config.yaml
dataset: "dead-leaves pictures: piles of overlapping shapes"
train_examples: 145000
encoder_bias: "all"
encoder_qk_norm: false
encoder_moe: "soft"
fusion: "prefix"
fusion_encoder_norm_position: "pre"
fusion_encoder_mlp_ratio: 4
fusion_encoder_inner_norm: false
optimizer: "soap"
beta2: 0.999
lr: 0.0013
shampoo_beta: 0.999
adamw_lr_other_params: 0.0027
adamw_weight_decay_other_params: 0.01
Rows from block 8 of the image encoder of a small model that answers yes/no questions on an image's attributes, named by matrix and row number. Rows with one number within an expert belong to one neuron, the router's apart. Each number is 128 + 24 x the weight over its row's rms, rounded and kept within 0 to 255. All counts start at 0. Numbers have three digits each.
Before each expert's rows are labels from the 100 images, of 14976, where the router gives the expert most weight on average: "patch colour" is the nearest of a few named colours to the mean colour under the peak; "responds to" is what is common among them. Only what is clearly more common there than usual is listed. The data: dead-leaves pictures: piles of overlapping shapes.
# router: slot weights (encoder.blocks.8.mlp.router.weight, 16x128, trained with AdamW), inputs 0-127
# up: expert up (encoder.blocks.8.mlp.up, 8x32x128), inputs 0-127
# down: expert down (encoder.blocks.8.mlp.down, 8x128x32, transposed), outputs 0-127

# expert 2
patch colour: brown
responds to: textured; large pieces; earthy
router.4:123129156126164149128098154064145090139168097146130134093094176168171108131107123105130129120115125116096098132091145130155133120106154148138127144177168134110102080128114134132103095139186147154103137098134119127149106142149189099150152111143124134106158101142143145118131133125156152111129138131136152109102145113116181123169143159091134128100173137137149112138153153098108127150117
router.5:128132158151169150132099157077143099134162104118138122091095180163146113128124099088125127130116114126096101133084142154166109110108163145146123155180164141122103088137114125129121092158172159140085132110146111135144115145140191098148155116143095154109160111138139130120131125120165161128135147129130159117109139119121171105182122152088117137098170136119138122136129148099098131137120
up.7:088112139148165103114161146113113143131158111145118148117129083110154103140122107117112122127129136100102145116164125117065153109110086085126102087122163119091127149120111148107151173098065102092120121120155107124122121121118142144100141135086120155119092112151112137089089105119131136143119131098143123098123179112162156145113163119145145124133149151141138113101097125126108074188148
down.7:136121174111137159142120150135111118103127080126125116134124162121119153159122144155130133131106118178145129178115106134156096103113141139069108162124136134131126084163129147159114120131157151161139149134093093103140130092080150101151143094129079091163161110153116116126162110135166126127137112132122121179134147137136089124167112120124129127201094093117136104172146140125156106148129
up.8:141118123113112146147138134135145105123145113124109107098132104142112134167157135138102119146139097097155115155165133127104130110146103138140092094072142122050117123105123094079139138127114126113142097148140155164109175098121140179147122119112135145091123139175111175101154127094124112113130124100112100115117132101131171089132110161124117149148128137094133149163147176165124091182143
down.8:139098164180134141123112120131140120148120154118121100129135154119121148176128117132134161108111180128139130136142116162137126122117151128073111106130150135194122166109082073158097168133154121101110080123116113132150153085129159108117150117113153125159139150093091082151089126121105119195103167158123138147148137144151115145110123132118124138128134124129107127167084116152144134105160
up.9:096128153115121121124144130126116118149125061107152132114123119095166148136128101080114105136127148121129117127154118106111101123126094114142165117134110138120117109086145138113150138115113100118103119135158120122161173107117132144113165115092113180145138109146123090116172147080149185132103109057108091097161159078147152122144116157144141101158147073157145120094139139126139100127126
down.9:140129145144119097119150131112140158168152123138144121155130159148136123138134094124124144143149151135137146165067145117123161142166146132113133120114117148101128173157056076175118145170113131111133102141099146103139093122120151123180097146176105114132120130127165168094118111137125112169122162121106133161118164111149098154118090143115118140143111160061144113128130142103155119161124
up.10:125141113133105121114087104137124143110141162124152156060133117085140141105103182121152124165112143091117139129113108094090132168159146095074139099131117165118175141102146167152122111097153131118118127141109126107123121107135125089147153107167116125138120118176150081088101149129125133166109130151136150129144088114103127143135123150133174114072100134143160100115105137161144113113134
down.10:169127123124115127146143144135108143165083104152111100098168111166146111136119096153109075098114155142140122139112119137136151139173166148107131134178100121112151105094136113122139113099133124059164123146125150123159110154104103113104100081099135130137111152150139142147177129097134122115169110163104080120133131163108110138141174128106123126132117138127140095125161082089125093108104

# expert 3
patch colour: black
responds to: dark
router.6:124108158127153156168163104119148126103124096143101115136104159119123156153090097136145169135136176142119126161121155151105154104137131154092143148140164120154129161131097156135111097160160111142137131135122120115109126134136152132128082135187120078090069117113093108111152145145142098162124110150181140141139165101131093117126154128181094140106121135134120081118133138131091138124093
router.7:167150152121160140155124083122153102121174113123098103138120153142126147143104156113146151158152178114097117136102155147102148117134157126133151150154127149161158148107093132134125125149179111139142144125133144113129165103130157124124110108178089084113090101151091120123169180140128100143122137157155179124128146124131102129134138106195130156113116120092104106163123137160109140170124
up.7:106094197126150104113151116134128151114149126155133136157149089121161095150131086174117093108152087165116114135153132147102156118096141133105149102101146113130129158132121172116107129149157139150123142155155136092117130157104103142127118101134172121122122145105057146116123113091144142132126110157157127160152161099119095148091109140155131082145123094177121090145098107127136105119124
down.7:137158134134099121120091143104165178105128132172146143124190199160118145128097122170111095140169128145078086120095124147141140114166134090142107153157111127104111128126138115108166102138113101151146104141119136133150084095139139098101131102104128114140128126173157152121171146124142122155112150086132137120164156139135129129150116144163104130136170103087110133157124134118144133156111
up.8:118080127113123125128127085163092136077096130144122123133099111103093129102139134108151122103087111122090113172176114156098126126117128089117133122166106151125148138143126124146117082139139132109137098171135121145112137127150095113112159049162134132142160143087092124142091145097134153122120152156160137165154105144135116140099084114112123091145103166124131098147091133134128156101107
down.8:111175140134139096120088118134156122143128120115105133105194148108091135104140147118116126123173165122132158134091124128130118129134140107180154181120111095115107128100144104117142156114118100151135117119127075155129145126096136139144095169119162132127105150189168138111145137140106103119105105138096151133092183079113109133133114188148133081121161102142101126121134152133101123139124
up.9:128130165138145150124183128144141127171152138131067086116102150146154125130109105161110130136125112115105090154160149126111125122140132185104107092113099141119141184118161125082096143087168132141144137127122137125145135128143154168137110122115142089077171091131135132108120095163118116100160119104106106095090130142113087157112133134117173144155147136132127120127142092102111148151158
down.9:109154111105144162102157157106152137097139106148150079118103118119141139104146109121129141145149148142169124125101173086122156149107108091106167159158135093139087111170132155144162123135119154141122157147081152079114146170127101107126144115100121146158117163126154166117102129088127156158127129106132107159133141111099108121156191111135100134114115123125158125102113113175126136158092
up.10:140116140130130134084122138103145186130124129129138130132107096113121100154125174121129144055160173133135139150118170139153114090134113156130108176161100162164175146139110079116152130120115121137147115166102155162110150141119133124149175137145115128108134123105121140111071124140144119090150128154123161128107085139130110103144075145143127134131154129111104172103105094123171152118134
down.10:113127101155151094136108088144177090140101165151150142126143162152124130144125117107122173162126122102152133163145092133097111183118156117158180098091132137114133134144134144108079157147116150074101139121129132112121147140152179126113144136111133079110071111136192125132149138125091115129079120150120133115151095106141138105111161109132140110137125128133123130118171141145092145140122

# expert 6
patch colour: purple
responds to: vivid; small pieces
router.12:158118102138082141115149119129106123102129064141111113123136138086094089137126112122144159121116130129186144153116179159127111133123133133144080116095155133124096135137115150128122157142111109156100141104130140180131116140156093139138090125108155145067091130102108165125108158128129106137132131152165160117124113146133079178122121089112138139102163113106127096133075147149159144107106
router.13:145123117111101145112135143118121113155116080192149095106145139111136102182077126145150132102153119104161150138107151121110150124113175114142155099127152136127105143173098149127141158131146101175117145121129138160127083148149101111151124079097161161127096109087156184112108136120145125166142126107146132089114109125120112158159126101115127148108189129153145159116141147135121137130152
up.7:128143111090136156142111128145148066139093162131128095105118150130108152164157117105106127137130145117114151125105149128124179108080138134143094076157140115170150141114100126118122137113150151081148094156147133151162139123099143116085119145112131091133096125136202149148134117161132159152120136137079090129149116121098126148160123135118099104111163198133140103138112128110147113122118
down.7:128146146118124124119119168105126155185158142151164130111094186104109116072157149121148154089146157157075136133112090095090108120109114106161144123144108144126139087179089107121135146136124131120151159124139123129131172153124102153165095164128116113139118132138155142130126122115132146115165145166137157141128125120100107108123071140091131127135113148145102130145099091127177151105154
up.8:134131159121196127135134112119127144108125142130115153122144086121153127173128114110134126133185128126154110143106126155128118136133154180082197135154135131116154097124159136144110145101104097081135138148138134143161146124164127157151131116116103113093152072110152147114118097092101124140137161103125085107152146101113094111125129168142124107113143119128131176072080125147151144152126
down.8:126125137132115063131154133128134102152124119126110122124170116180132159115134143083129107154133168129097117148166093142156110104149132122158091110146113116141136104134088128119167106126133133124180099100106149067126137122107113170154097142121153116156134138117122159153155203108140142155115131129169152109123105138162097138121126120106113100132122138130107088170133146153163083100098
up.9:125109131172116141124098120130096113109129140116069147108116104172072081123134124138127099127131112130171116120135133143130129115120151126137123109156103149106125124138140104137151105163082126114146077119171124125141137093137125096114126117102164104140076142128096086125181150149093126129136090073104133131147139126127153121115086095111150162180146091103121136148101153173139092110139
down.9:120165115118127117098176153162148166134137142127121130151145106092125112116144158135108111166107100101106161081132096109157095131117175114110149139107164086142131172143145152174129159116125134109117135171131147144133069139098098110133162117131159165094125169140116106133120099111122153139157124140136152143131100131155136061116106100140125100116122165154148165104093110147127123109100
up.10:141134169149145180140170118134117162173173156104082129109117090120121156133094137117132099129130105081125135119145056156157099108171133123145146131134138138112123106114161095158107106080108102096157157160115088156143123134141112122126134122116141163162132101190078091111123113102122133117173127134113119115135142127173113142130122142120155128118127124123143087142123125119103148099138
down.10:105105116106113115134146180142135162132143122113120089102156091140144151141159124118125159153120119173164121116133113121154143132137138101104152125121133143129160169115152087116132140100147153131167116088084160124107114098122105134094121103126118097131146156135132110094111175095084148136098161092120118111155090152080104116112098133073132104144080178145150113104124154149168108134126

# expert 1
patch colour: blue
responds to: large pieces; grey
router.2:110134112119164086141116127139090121162160138139132151145144135162140120130153095137098113123162129122142139127139102161124166135158178110107193115160101118074117177112123129165149170132126108169142126173113123132099118119128117097138121105083140107152127123116160120144117099119144162138119136137159096140169120102138157127123100167130098112168112178159122134103127168088164130106102
router.3:129131100176106145175117155117130134114123106137153138121128149122094116118122092100145126135093160159099132147128144182194099141130126116129154154132131130088116101174096165120106166163058143158138125129168127121102160165093136125148130108126153164133121117095099070084101112112133121091161160145180139122093143133106142118129143144132123110138127115119142108106116123132155131140146
up.7:114149139109096149144150127142123162160136183178142137154156122156143168128146092151125118087135113147111143123109101110123155112153132086145125156124128115184135112087124086148140106138107131178112126116113160116154166124081119123122134168097133126114123127147121121160179092153167143123110128120103138151110122118145155119080179140095164117129137121105144154177089118115108133173134
down.7:155122103139170131128097096144154139128146069139110117101119154151112112097145112098108154161187125110151156141132117128118109118116146180125133098094136128106126119164151118121149182142162104090120113153072104156132096131128146111122123124173155098162123163138101160127128118118135123150130176173160131153135152126133137139166094125129113093097109109090117122095155130133106105083112
up.8:102131130136121123131138115162137152121168143149114102119132099163140141119110166184143123138171131128182121115165115102107141102180110141139162121090186149168114125097153115147155145138088139105093139100118106108123155101127164100117095086132146106121167139152137121120141092115133127172132133160119136138128080126103118153159119099162165154123111112113102126144124188100129126166136
down.8:146162138099137131106136147107141120150108120117165115102126146170101100123187069123094099141087148136092127139116138153111133126166175079124118113151095081147156163132087125145107135139150110158157116130131137137132153163138127151157144166138146123098128109113128131133091101141134114139125132158181117133119197148102132119066098116084111122110120115136129150136121097109116129094113
up.9:092136147079118130166174092136131140106119175144074105115151170129108136112130114146145116088130112180147124113140127105142128115153159105133122122054142124140109125104116122153147133125094094141142093125116116117114079147101107149140121115068139133150125121130152160137143126110156112069086112140151085139104140122117146152152105136135165112160111125124150169120166111094126134159154
down.9:176135085169127076145076123136115114117141121144160113143174083140144148177089137097153172154106163117058095131143158147147161118078102119125117138190110130138115156139116151142125152155144095111117149162128135118138148105132148090164110134141088109134115144143163091135130123124137125104138139109115173127159119158127144119103106110116100121117121106131139138138129147145151102135124
up.10:132129088126077132146164101146159166139123136104161128123109105129168137126113121115103146094146144116125124127102134108091127089128106116144124111128109156110120101081153087112102187110099134108100132089124113142121151110171164115123085093152163173136118188138167116160147101105120124101116123136144128096160118130136097127130095093140128100118103076098176110128145160117131143139122
down.10:121127151151150106115117136181145118118151105172100095141099173135080146126107104134130097119103138126110112144141096161172141102126149098114175120149132128138128161175097184154165125158154102138168108166134133070114102120133115135129117113139133104104146116080087115081185118137129114153151142133145128160137169092103127133161146108125101132096134151124123142113114112111147129111115